{
  "model": "masked spectrogram model",
  "dataset": "melodies that start on their tonic, played by one synthesised instrument",
  "input": "log_mel",
  "method": "simmim",
  "mask_ratio": 0.75,
  "channel_attention": "eca",
  "kernel_size": 3,
  "stem": "single",
  "residual_init": "none",
  "optimizer": "muon",
  "lr": 0.013,
  "orthogonalizer": "newton_schulz_5",
  "adamw_lr_other_params": 0.0024,
  "lr_schedule": "wsd",
  "weight_decay": 0.03
}
Rows from block 2 of a small masked spectrogram model, named by matrix and row number. Rows with one number belong to one channel. Each number is 200 + 30 x the weight over its row's rms, rounded and kept within 0 to 999. All counts start at 0.
After each channel's rows are labels from the 100 clips, of 14848, where the channel reaches its highest value: "top examples" is what is common among them. Only what is clearly more common there than usual is listed. The data: melodies that start on their tonic, played by one synthesised instrument.
# convs0: first 3x3 conv (model.blocks.2.convs.0.weight, 128x128x3x3, each kernel summed), inputs 0-63
# convs1: second 3x3 conv (model.blocks.2.convs.1.weight, 128x128x3x3, transposed, each kernel summed), outputs 0-63

convs0.42,180,199,149,214,184,227,222,218,182,227,200,147,183,221,174,231,192,188,174,231,216,201,176,209,225,205,224,199,198,186,160,231,232,205,188,263,273,178,187,219,208,176,222,251,224,217,235,186,148,209,202,228,214,154,126,166,207,212,183,206,219,183,210,199
convs1.42,234,187,286,165,188,134,184,207,219,194,196,215,190,218,221,172,185,278,230,160,262,199,240,167,183,249,229,219,205,218,231,186,160,228,233,174,281,182,182,187,213,235,203,162,202,195,234,208,222,186,229,224,207,244,275,208,177,208,247,200,261,171,178,215
top examples: thin (high-pass)

convs0.18,159,138,188,166,213,170,242,205,177,188,198,187,173,200,222,204,212,250,241,199,203,213,207,192,187,212,116,170,192,183,173,198,275,106,196,244,183,210,185,194,207,205,244,242,201,214,194,215,225,172,155,189,200,194,186,187,271,208,190,210,156,179,217,173
convs1.18,193,185,216,239,188,223,145,169,245,186,231,205,223,176,182,191,173,152,169,194,214,200,183,221,224,168,278,212,180,231,170,185,173,259,196,191,231,211,177,224,261,215,196,232,164,176,164,206,151,176,209,198,178,234,218,220,213,188,196,197,200,224,205,176
top examples: square lead

convs0.17,197,191,187,212,185,237,203,236,195,236,204,163,196,237,242,184,210,207,178,209,278,320,243,113,216,228,192,220,222,233,161,169,172,180,177,183,180,232,210,187,211,220,197,223,242,182,184,237,216,221,168,225,210,268,201,205,246,192,184,201,245,179,199,216
convs1.17,185,208,167,122,218,190,300,200,207,211,229,211,203,184,224,194,234,229,234,156,164,153,177,225,190,182,205,222,175,233,259,192,218,193,235,188,206,255,186,212,175,138,212,209,202,213,249,161,205,210,234,194,191,176,165,153,159,157,193,242,199,248,225,178
top examples: sine tone

convs0.49,201,236,169,186,181,232,190,144,165,241,194,214,213,215,187,199,163,200,169,213,203,159,167,247,185,158,140,215,214,191,188,166,205,197,163,215,242,215,202,191,182,214,256,187,218,153,244,172,247,138,265,178,170,183,274,218,201,161,174,169,194,217,224,243
convs1.49,216,142,216,219,244,236,190,217,249,209,181,242,206,226,267,249,272,191,265,201,188,214,234,179,230,217,216,195,182,232,182,178,220,251,206,243,201,267,170,261,187,233,216,185,195,256,175,236,193,232,185,230,224,224,197,211,204,178,242,244,219,213,176,216
top examples: pace: fast

convs0.8,158,176,150,112,219,202,239,197,156,196,177,192,194,213,184,200,231,231,200,175,215,214,225,143,176,210,244,156,209,183,173,249,202,178,268,267,169,105,244,192,160,174,179,204,198,266,269,212,190,226,177,189,211,193,212,241,203,164,193,232,206,153,188,208
convs1.8,208,251,264,260,227,307,171,207,182,211,201,173,202,193,170,251,188,219,175,152,146,160,180,172,226,220,193,229,209,224,204,174,197,175,217,162,196,203,143,216,157,219,206,179,211,204,191,216,239,165,246,215,195,211,167,181,219,255,200,158,220,193,206,207
top examples: staccato; pace: fast; string section-like

convs0.0,257,261,172,204,273,216,264,179,271,148,200,198,211,188,207,141,182,215,176,130,199,213,224,191,181,204,243,171,226,228,182,223,209,211,223,207,199,203,227,207,176,208,256,181,199,218,201,216,188,229,239,241,186,216,188,165,204,129,203,215,186,183,208,211
convs1.0,175,210,192,196,167,231,179,176,183,263,225,201,147,227,219,180,196,155,185,191,229,223,162,220,214,156,224,207,184,215,204,187,173,212,204,227,189,220,186,231,206,214,210,221,216,249,220,265,225,224,150,180,224,230,214,212,170,211,224,240,248,242,197,196
top examples: organ-like

convs0.6,159,198,233,175,237,197,209,191,184,154,214,211,188,226,144,260,173,253,217,171,186,236,198,225,212,196,252,202,188,200,156,183,294,194,251,193,199,183,176,251,177,190,242,232,217,199,159,232,182,190,155,158,257,237,155,209,225,160,100,221,188,204,233,144
convs1.6,181,173,163,185,185,194,236,158,188,113,211,225,208,181,184,218,188,209,210,176,181,206,202,214,188,156,180,202,187,161,243,152,163,193,191,183,164,223,184,219,168,245,226,227,155,203,214,217,183,204,207,207,171,165,207,239,292,209,255,175,185,164,203,186
top examples: the note C; the note G; organ-like

convs0.23,174,195,226,172,176,154,192,255,172,234,253,211,214,225,226,182,196,246,139,168,182,191,197,236,215,181,242,189,162,225,172,259,209,254,216,203,192,199,206,239,207,225,187,173,258,154,243,222,216,155,194,179,187,173,165,249,222,171,126,194,201,232,183,190
convs1.23,181,228,198,227,193,254,205,158,234,162,201,234,273,192,159,199,230,203,204,227,239,191,210,196,179,228,194,177,239,198,135,205,231,172,180,234,197,205,200,159,209,163,227,198,151,235,190,196,222,185,175,205,205,223,238,219,259,227,206,212,232,199,242,252
top examples: staccato

convs0.71,168,202,185,181,176,269,205,189,208,204,195,188,213,164,174,168,228,238,202,226,209,170,152,167,176,248,185,180,219,207,217,187,216,197,193,245,212,223,210,204,199,200,224,296,211,192,238,210,225,199,205,198,225,206,241,199,214,245,163,208,228,210,211,147
convs1.71,210,134,181,262,187,177,200,209,199,195,249,225,175,195,203,197,156,201,175,198,218,230,231,232,192,181,238,197,224,231,216,221,215,228,234,210,194,257,170,206,213,219,213,163,174,193,168,202,191,181,207,187,194,186,206,244,169,173,222,211,222,191,190,260
top examples: the note F; clarinet-like; tonic: F

convs0.108,183,227,180,231,211,164,189,187,168,223,298,175,204,221,194,196,184,188,147,209,177,194,162,261,122,214,174,214,165,134,189,152,202,190,221,206,225,176,171,194,216,174,203,239,183,212,210,251,232,204,211,195,230,166,216,236,246,175,216,178,175,152,205,184
convs1.108,206,149,252,160,213,276,199,223,276,237,189,221,223,177,216,221,200,223,207,166,227,246,269,163,205,232,219,223,243,254,242,217,275,234,164,229,184,198,183,236,214,194,268,226,228,224,206,204,253,171,214,196,165,232,198,219,223,199,201,216,165,213,253,178
top examples: thin (high-pass); clipping

convs0.54,177,151,244,229,277,144,207,216,207,226,164,193,202,263,230,130,164,196,180,161,234,263,225,183,222,210,179,202,181,205,206,201,256,186,214,216,164,190,180,223,187,176,244,192,248,150,186,179,188,180,264,194,204,214,143,169,220,155,180,206,182,192,204,180
convs1.54,186,230,147,182,187,197,204,125,219,166,196,223,256,150,198,156,212,215,223,193,149,205,162,184,212,163,237,218,218,187,192,232,191,202,225,253,214,178,197,235,172,219,225,234,216,215,215,188,191,218,147,182,231,209,236,247,247,184,216,206,234,197,208,235
top examples: vibraphone-like; organ-like

convs0.15,211,219,209,242,198,109,131,160,219,180,230,168,163,185,193,217,196,205,183,226,201,194,225,214,188,224,216,216,178,208,213,184,196,190,229,284,168,204,218,199,195,228,199,235,241,159,201,159,227,250,223,202,163,247,177,214,187,134,207,175,186,185,204,158
convs1.15,167,87,164,144,158,285,195,196,218,200,170,222,256,203,213,196,204,173,221,188,236,191,185,200,222,189,179,212,183,233,178,218,180,181,202,202,209,209,253,233,233,241,162,171,202,228,218,218,119,191,151,225,200,239,186,189,234,199,179,240,211,218,189,223
top examples: saw pad

convs0.79,208,204,183,202,228,211,198,164,179,207,154,165,156,175,184,208,194,154,186,200,195,199,198,173,206,207,233,247,200,186,176,234,196,201,280,222,179,202,175,198,208,230,204,188,196,238,220,147,227,237,275,206,193,174,168,153,226,164,213,168,248,172,202,155
convs1.79,151,165,217,257,177,193,248,146,263,203,192,224,202,212,201,216,220,215,213,222,238,199,174,215,211,156,242,186,227,237,258,197,290,229,186,210,155,187,193,212,181,177,211,234,215,236,198,132,190,160,148,202,215,164,190,193,223,216,146,213,202,204,204,282
top examples: clipping

convs0.127,187,144,163,148,192,227,215,200,170,196,200,196,209,234,159,169,185,235,168,203,191,189,170,194,116,224,191,170,183,191,193,227,185,220,214,188,185,122,156,243,171,240,153,198,172,174,174,224,179,275,172,213,172,143,207,205,195,224,209,187,228,291,201,195
convs1.127,194,212,204,252,218,158,197,200,201,215,225,148,185,180,183,192,215,198,162,265,178,163,220,196,176,219,225,131,241,256,242,197,216,233,205,205,146,162,184,234,158,141,268,148,194,175,223,172,245,193,210,162,259,229,197,181,237,173,221,192,227,129,227,205
top examples: saw pad; string section-like

convs0.116,182,164,234,269,219,178,182,194,224,237,202,221,198,208,142,184,174,215,214,223,199,183,209,173,202,222,195,205,252,140,146,159,202,245,204,205,259,167,164,234,176,145,198,235,193,213,151,162,215,190,208,189,213,138,194,166,178,202,179,172,207,191,201,223
convs1.116,170,156,214,175,180,222,206,153,240,200,183,193,182,230,190,183,239,112,189,195,213,226,178,207,194,224,206,204,208,237,290,194,132,202,210,233,199,189,247,219,196,185,174,166,186,173,220,198,139,185,223,234,245,216,261,246,235,172,192,209,194,206,231,218
top examples: organ-like

convs0.107,184,175,185,188,168,223,230,210,242,181,217,193,182,194,234,207,181,177,303,172,215,190,181,250,302,162,168,288,156,216,227,183,224,214,214,173,224,202,183,167,203,203,238,231,209,211,208,218,241,159,192,187,164,187,154,159,203,178,190,170,167,234,238,196
convs1.107,196,241,232,212,224,181,135,191,133,196,148,160,179,202,200,204,204,219,135,176,203,171,201,195,126,185,209,174,193,141,167,198,198,186,185,187,217,253,234,216,171,193,154,165,201,215,156,202,192,231,226,187,181,173,226,166,184,144,190,199,164,80,194,200
top examples: square lead; clipping

convs0.93,145,248,172,179,206,180,141,231,188,227,214,205,167,190,177,173,171,177,228,183,226,232,191,185,239,182,166,154,171,222,186,242,225,249,198,175,168,193,166,248,148,204,216,219,207,210,181,226,173,166,201,198,175,185,257,191,231,208,249,158,219,171,150,224
convs1.93,196,198,245,276,190,211,238,184,208,226,227,212,250,200,201,228,196,211,199,194,182,181,191,186,151,218,248,195,262,216,234,179,196,173,214,209,231,191,197,182,170,158,146,167,212,199,234,210,221,254,215,194,219,187,180,201,148,208,187,235,213,225,193,205
top examples: organ-like

convs0.114,192,178,213,221,209,153,260,170,230,187,204,198,200,243,262,176,221,207,245,134,171,194,220,219,200,178,204,217,190,162,171,209,200,239,184,239,163,184,204,215,170,179,193,135,160,186,224,222,250,207,193,259,205,201,188,194,190,188,151,176,184,196,229,200
convs1.114,255,188,179,176,192,244,215,172,166,181,205,216,201,209,164,178,280,219,215,263,197,209,225,180,183,175,196,199,268,227,208,227,133,130,184,233,177,189,226,205,186,197,273,234,197,231,204,190,185,196,238,196,233,213,218,251,237,189,223,219,197,187,231,232
top examples: the note D; thin (high-pass)

convs0.78,142,223,187,215,209,262,265,196,198,185,146,180,210,189,152,214,224,175,187,177,175,187,218,206,190,205,199,149,234,237,183,196,191,182,182,246,196,208,224,183,216,158,211,235,202,155,194,195,231,180,219,223,199,203,309,181,215,197,186,188,174,201,184,158
convs1.78,212,164,225,221,187,226,176,225,192,236,192,245,236,216,236,191,243,173,173,194,245,214,173,234,221,228,180,154,228,243,214,175,198,251,196,219,238,195,175,196,191,182,201,190,193,165,185,254,200,188,211,205,233,196,178,238,156,206,202,223,223,259,216,234
top examples: organ-like

convs0.70,201,247,175,236,184,218,192,187,187,180,189,191,175,215,234,207,157,191,143,203,172,123,234,267,133,142,162,144,208,224,237,199,199,179,166,223,231,208,192,194,244,225,192,166,206,123,179,211,188,177,187,165,212,205,226,212,207,178,195,208,206,201,197,206
convs1.70,189,211,221,200,198,287,195,217,247,192,176,242,225,195,217,207,241,211,240,256,191,156,198,241,220,235,242,141,170,206,185,199,225,158,171,195,210,218,192,194,163,199,282,143,225,179,214,248,228,226,201,218,170,206,169,189,198,190,215,189,202,239,250,240
top examples: staccato

convs0.25,230,181,214,201,131,186,206,268,157,164,202,180,212,250,189,200,210,230,207,214,215,211,243,182,174,188,87,200,175,200,198,194,195,182,174,211,114,193,194,202,193,205,223,176,145,216,197,226,175,222,195,197,201,206,173,202,180,163,227,171,191,150,193,139
convs1.25,192,228,244,235,216,154,191,193,262,253,212,191,254,192,186,176,245,167,170,218,253,213,209,226,214,240,216,187,206,260,170,243,211,215,215,220,211,214,213,225,204,179,127,214,185,214,228,242,199,230,239,216,243,220,268,169,222,231,194,194,185,211,260,190
top examples: the note F; vibraphone-like

convs0.37,185,264,198,182,194,204,192,241,193,192,224,171,209,174,186,156,224,252,174,215,123,187,208,169,162,185,220,122,231,251,164,231,204,213,196,207,183,108,203,253,164,126,236,247,193,174,209,205,190,209,181,199,244,151,233,200,210,213,196,230,240,166,174,144
convs1.37,254,210,239,215,206,188,198,187,237,205,155,231,161,202,192,248,240,202,201,237,200,181,237,187,271,224,227,191,218,199,181,190,206,217,227,247,243,212,216,197,181,227,199,132,215,221,220,200,194,174,204,228,181,251,178,174,193,179,191,190,119,150,265,261
top examples: square lead

convs0.35,188,209,140,263,226,233,232,212,184,206,278,199,208,221,214,161,171,223,124,205,189,161,229,230,110,221,188,75,190,184,191,206,212,187,222,218,222,149,158,235,211,223,213,206,198,122,215,221,220,218,216,225,214,187,190,209,206,172,184,192,222,215,166,192
convs1.35,182,199,266,166,150,202,184,209,299,222,223,203,238,200,221,212,220,198,211,223,194,181,285,186,212,220,235,164,216,244,219,192,244,196,188,224,230,191,185,221,209,177,201,222,222,259,195,251,208,197,164,175,160,230,191,208,200,207,220,269,246,206,230,289
top examples: marimba-like; clipping

convs0.27,242,215,194,231,171,209,209,171,234,196,242,206,164,230,274,203,226,168,190,222,165,205,228,212,199,217,196,167,148,157,221,187,255,248,218,225,230,189,204,159,195,195,202,195,180,150,189,280,173,245,228,252,158,177,202,191,192,178,215,193,231,222,197,202
convs1.27,212,144,235,203,229,303,150,211,199,191,191,220,285,218,186,182,196,226,218,152,209,178,139,170,222,220,223,217,245,227,193,207,147,211,169,167,194,144,180,218,208,201,207,250,210,203,191,171,196,161,209,197,161,219,166,165,215,233,171,219,156,213,222,205
top examples: vibraphone-like

convs0.123,216,231,211,129,252,257,199,187,186,208,186,239,187,253,249,185,189,231,202,144,200,183,220,205,203,178,174,191,182,168,199,228,196,217,215,240,199,187,213,222,198,207,212,204,206,221,193,238,176,215,180,178,233,203,165,246,222,205,210,249,218,214,184,162
convs1.123,180,292,253,257,195,208,180,170,238,245,203,201,204,176,213,200,274,180,213,253,194,213,252,185,195,195,235,209,216,196,195,263,186,218,198,198,192,205,227,210,184,160,160,192,241,186,163,211,290,193,220,206,220,208,247,195,232,216,210,216,207,213,219,198
top examples: pace: fast

convs0.97,282,198,209,206,181,186,213,284,209,183,209,197,213,210,192,204,275,230,187,245,186,186,243,208,190,216,183,182,175,196,165,184,151,121,132,204,197,212,167,229,207,211,262,248,185,214,178,180,193,179,265,196,136,197,201,169,213,200,234,214,213,165,221,219
convs1.97,209,170,195,224,207,243,223,213,238,154,230,212,228,201,140,202,192,200,228,224,186,229,158,206,185,178,154,204,202,188,212,210,209,243,189,164,207,136,209,194,239,221,231,178,206,225,234,201,231,212,193,218,160,191,200,155,195,253,179,153,136,220,195,160
top examples: vibraphone-like

convs0.66,178,192,197,221,185,257,265,168,197,177,207,178,198,229,219,181,202,179,197,253,181,183,208,222,106,180,224,128,195,254,205,282,192,168,209,261,226,246,216,269,175,200,214,197,264,155,207,246,206,257,191,199,165,214,179,180,183,182,200,214,213,221,220,190
convs1.66,224,224,202,200,148,230,210,216,291,203,219,225,190,185,186,212,208,237,204,207,194,159,223,221,253,206,232,195,230,179,233,171,230,207,172,183,232,199,203,225,231,189,218,242,178,227,212,243,222,195,166,180,183,189,222,227,228,159,203,173,208,233,247,246
top examples: marimba-like

convs0.14,179,216,159,188,264,201,200,219,209,256,184,258,228,242,194,228,161,253,214,186,218,210,205,234,175,230,188,200,164,182,246,162,184,164,210,200,221,194,217,144,168,172,249,267,206,221,220,230,222,199,131,204,233,211,163,192,218,168,193,188,147,214,192,229
convs1.14,215,166,201,243,161,165,197,181,235,171,219,165,171,178,189,181,193,158,193,203,176,189,159,206,201,150,210,195,255,192,215,195,199,200,191,159,171,218,194,172,215,207,153,140,141,195,181,142,194,157,217,253,190,167,193,200,153,218,202,171,220,212,205,227
top examples: the note C; tonic: C

convs0.121,197,220,177,196,159,163,208,158,240,180,228,221,215,202,168,177,243,245,152,176,197,217,173,218,204,254,236,206,208,194,201,173,148,187,191,251,200,150,203,153,166,173,205,326,195,169,181,221,229,255,215,210,251,214,180,163,171,181,161,225,179,175,198,195
convs1.121,166,197,214,217,241,332,183,208,187,228,164,227,187,218,249,236,203,210,185,167,174,199,173,194,238,184,186,210,228,254,219,223,233,164,217,137,187,270,249,256,218,206,229,214,209,216,213,177,194,139,196,196,189,200,189,225,168,234,166,211,200,181,211,185
top examples: staccato; thin (high-pass); clipping

convs0.28,198,206,185,169,214,253,239,214,164,242,206,220,217,221,199,226,166,214,186,146,181,197,190,193,202,192,194,218,178,229,178,159,212,206,168,215,235,194,171,169,233,210,200,179,199,211,213,211,184,218,157,137,225,163,195,230,202,229,210,211,203,184,172,185
convs1.28,209,175,237,192,236,193,177,194,268,162,207,213,203,244,184,209,262,217,220,252,248,236,212,189,235,234,200,192,208,244,167,184,200,231,175,183,169,218,203,216,225,197,205,146,175,219,219,175,272,226,226,228,244,210,249,183,199,182,178,132,155,172,233,202
top examples: pace: fast; staccato

convs0.62,184,193,170,135,187,174,160,221,243,231,227,226,210,219,227,174,165,242,228,218,181,203,216,193,123,238,187,189,115,207,246,201,218,193,136,195,240,235,204,177,228,223,182,222,228,163,201,233,200,175,202,205,213,273,234,215,200,183,205,239,182,246,202,211
convs1.62,212,205,219,170,186,238,224,207,186,198,213,220,238,207,162,221,214,181,213,186,205,142,179,187,224,174,178,208,208,188,141,174,160,167,153,125,199,231,127,145,179,133,164,185,168,220,219,157,214,234,239,206,199,218,168,149,189,168,175,179,229,180,189,196
top examples: flute-like

convs0.103,237,216,187,183,185,152,200,156,203,133,163,172,205,146,200,214,229,181,193,178,214,192,250,224,176,219,198,180,213,229,156,254,198,159,194,200,115,176,172,213,233,237,151,175,194,191,193,178,209,220,279,221,203,157,160,180,148,160,233,194,224,207,190,185
convs1.103,199,242,179,247,187,240,218,197,233,178,228,169,262,201,193,190,233,180,160,238,214,194,153,246,205,201,226,171,209,223,212,177,241,203,169,254,155,161,184,200,167,140,171,207,182,197,205,216,219,196,149,186,220,188,189,201,222,241,110,209,207,239,189,226
top examples: marimba-like

convs0.19,224,182,168,242,193,187,110,225,210,161,209,211,197,176,213,140,186,132,230,224,159,194,151,145,207,192,174,198,206,195,222,222,134,156,177,204,257,205,180,212,175,214,217,210,244,204,204,222,209,190,163,235,165,177,182,190,198,225,152,254,207,169,208,219
convs1.19,179,172,229,172,178,150,197,235,261,190,211,172,215,182,169,249,227,215,195,220,269,214,195,209,228,226,256,214,198,220,193,163,208,234,193,209,192,167,171,195,274,226,220,176,183,204,204,213,199,203,240,181,257,238,236,210,210,196,217,132,190,197,232,215
top examples: the note E

convs0.95,174,220,205,181,243,248,198,149,193,237,190,188,205,193,162,193,164,230,186,159,191,185,225,185,195,192,260,183,177,239,192,156,248,219,204,173,252,195,220,208,146,215,235,215,228,182,221,154,127,197,228,199,184,192,127,188,153,204,234,173,222,215,197,214
convs1.95,244,223,207,246,215,200,178,153,230,271,202,234,110,208,234,173,180,166,209,154,212,216,134,215,222,184,305,221,208,223,180,213,218,187,230,189,206,209,206,220,227,226,153,188,221,183,245,181,220,199,229,211,201,213,263,159,207,167,209,272,232,195,225,203
top examples: vibraphone-like; marimba-like

convs0.56,222,165,215,160,214,209,232,143,198,219,190,139,190,225,238,203,180,218,212,205,149,199,187,200,160,225,206,206,189,214,210,179,278,181,213,205,121,186,196,205,218,202,228,212,178,175,181,247,157,212,186,180,243,214,200,230,221,194,137,219,175,205,231,164
convs1.56,161,162,238,223,144,176,163,211,226,183,188,215,230,176,195,192,221,148,181,192,250,224,161,196,223,153,200,199,213,173,211,178,194,236,172,224,202,222,214,215,226,231,200,235,189,169,175,198,311,164,183,246,206,231,218,183,235,194,207,189,202,195,226,156
top examples: organ-like

convs0.13,228,148,164,210,179,112,104,238,212,202,191,216,175,174,217,211,193,194,211,181,223,230,225,171,193,203,199,177,182,156,178,213,185,209,185,189,190,218,186,188,247,249,217,216,204,172,186,172,182,193,178,192,231,245,150,182,220,158,208,148,194,190,222,241
convs1.13,175,184,171,225,219,160,238,228,227,180,188,205,216,214,175,196,232,221,235,200,208,209,180,202,240,224,139,230,203,254,229,210,187,203,137,274,189,160,231,219,168,188,198,187,194,178,205,220,194,198,185,211,175,139,199,142,216,243,220,204,195,206,159,196
top examples: pace: fast

convs0.125,185,248,171,338,225,209,171,190,179,213,164,222,212,207,153,228,147,164,189,196,175,191,176,184,147,158,176,187,208,158,211,227,202,190,183,218,192,202,180,162,211,145,166,194,172,217,166,179,175,252,236,200,209,184,166,209,198,226,192,221,167,197,156,189
convs1.125,185,135,217,213,202,189,208,202,320,198,158,211,202,172,218,188,217,177,198,174,225,210,235,238,223,233,209,154,175,240,214,170,196,230,210,217,242,239,211,263,213,173,239,190,190,208,233,197,243,221,186,169,225,224,218,176,236,178,204,187,217,168,268,269
top examples: vibraphone-like

convs0.36,237,207,180,239,223,197,201,183,178,168,143,152,203,202,205,186,202,246,125,193,184,135,212,144,128,197,194,101,256,206,202,227,208,235,246,238,191,160,234,195,163,183,245,200,187,201,229,192,138,253,207,206,211,169,238,199,185,196,201,223,206,180,194,185
convs1.36,149,227,208,208,204,173,205,225,254,205,145,194,231,181,213,237,245,217,178,213,207,238,184,278,207,177,201,259,215,198,206,222,202,184,196,193,199,191,182,241,149,218,223,136,169,165,211,211,202,211,197,185,241,182,227,181,204,204,202,248,216,79,170,216
top examples: flute-like

convs0.1,191,159,174,165,233,120,158,227,198,244,166,251,196,182,240,197,172,215,183,150,182,218,185,190,219,194,232,234,168,202,193,180,210,191,227,185,228,169,200,216,206,210,191,204,185,242,225,194,263,192,242,207,175,202,162,188,235,120,172,115,192,217,226,224
convs1.1,234,164,198,185,220,225,184,221,225,194,202,233,189,205,169,218,171,241,207,255,194,203,170,239,250,210,198,219,266,211,208,195,207,203,203,241,282,175,211,239,123,218,225,245,208,205,204,273,168,177,233,165,205,199,233,188,219,200,254,254,207,227,180,191
top examples: pace: fast; sine tone

convs0.82,195,182,182,116,185,225,235,143,150,216,192,211,183,240,220,205,181,225,192,193,228,215,208,184,169,239,181,183,226,192,166,220,221,238,163,168,244,148,180,219,200,229,215,205,221,196,214,257,232,171,164,233,141,215,209,182,237,174,183,202,194,201,196,181
convs1.82,183,187,261,229,151,195,180,205,162,211,232,181,222,205,224,185,234,256,222,206,210,228,202,242,212,188,226,211,183,220,231,294,196,162,248,213,159,196,194,223,219,173,210,239,215,199,245,178,157,245,213,200,187,217,228,209,250,196,234,195,240,260,182,163
top examples: the note C; vibraphone-like

convs0.58,226,150,213,178,170,129,181,166,191,190,252,174,153,238,251,202,189,206,135,208,207,159,247,165,205,206,180,133,172,183,189,235,195,192,182,159,161,139,173,227,227,205,200,193,215,146,200,204,187,225,208,164,206,186,153,218,185,195,178,180,209,201,212,209
convs1.58,187,189,182,195,212,202,229,228,240,228,248,253,209,187,164,189,185,237,259,176,194,180,173,202,212,244,238,144,188,238,208,220,247,226,160,236,196,176,162,179,191,170,223,200,166,190,186,190,207,224,140,148,159,200,213,165,221,190,195,230,233,195,191,252
top examples: clipping

convs0.29,151,196,231,176,182,164,270,196,227,195,203,160,221,302,261,217,201,178,178,193,186,217,256,169,218,175,152,207,223,179,205,163,233,222,218,209,258,178,204,238,181,185,206,216,197,184,156,154,215,186,185,198,213,170,214,193,188,117,197,216,185,166,221,196
convs1.29,193,156,163,201,211,189,187,143,276,212,186,249,172,168,217,195,194,204,210,211,202,221,178,211,216,162,222,222,199,172,254,187,171,219,214,198,132,204,194,185,208,225,216,177,166,170,244,168,81,210,166,224,243,206,247,219,249,154,188,215,183,233,167,178
top examples: vibraphone-like

convs0.31,207,236,207,221,157,159,190,176,173,192,226,204,198,219,231,241,164,199,240,190,181,193,177,216,204,233,219,182,174,199,168,253,171,215,207,189,222,187,215,200,186,194,154,190,193,167,221,143,177,174,224,184,238,219,158,182,129,243,221,196,199,177,223,214
convs1.31,179,150,186,221,202,192,197,162,250,225,186,203,194,171,204,163,243,214,180,188,232,219,149,193,212,205,276,220,206,176,257,221,158,186,181,182,190,189,199,203,224,140,223,225,251,184,223,247,244,196,182,222,213,189,201,188,182,228,167,226,228,201,211,178
top examples: vibraphone-like

convs0.84,212,173,160,174,195,257,251,217,206,119,161,224,208,198,188,220,216,195,214,185,157,193,146,211,215,223,133,156,205,211,233,208,252,198,163,179,172,212,190,218,196,263,239,188,186,221,201,260,211,221,206,208,199,153,190,202,215,187,178,200,221,202,192,250
convs1.84,180,171,204,253,272,121,187,198,203,207,214,184,171,211,212,205,184,221,208,222,160,201,187,177,189,150,206,231,179,216,182,201,193,187,206,233,189,179,187,206,198,159,193,218,213,189,206,213,125,236,197,211,167,216,210,184,245,177,202,264,180,198,192,193
top examples: pace: fast; vibraphone-like

convs0.67,160,264,185,191,194,250,205,173,148,192,234,203,207,199,221,243,238,208,158,236,204,182,181,180,159,179,206,280,237,220,193,187,199,202,205,205,164,244,156,195,195,207,225,199,191,268,175,195,231,167,220,191,197,252,253,253,214,219,195,248,248,160,173,198
convs1.67,255,139,236,270,181,219,251,212,258,192,272,199,241,210,179,163,224,198,219,213,154,202,235,193,240,208,229,149,207,211,237,158,190,226,154,199,197,157,145,193,162,202,231,225,197,173,249,196,197,239,183,181,193,199,156,134,219,151,182,197,210,297,207,250
top examples: square lead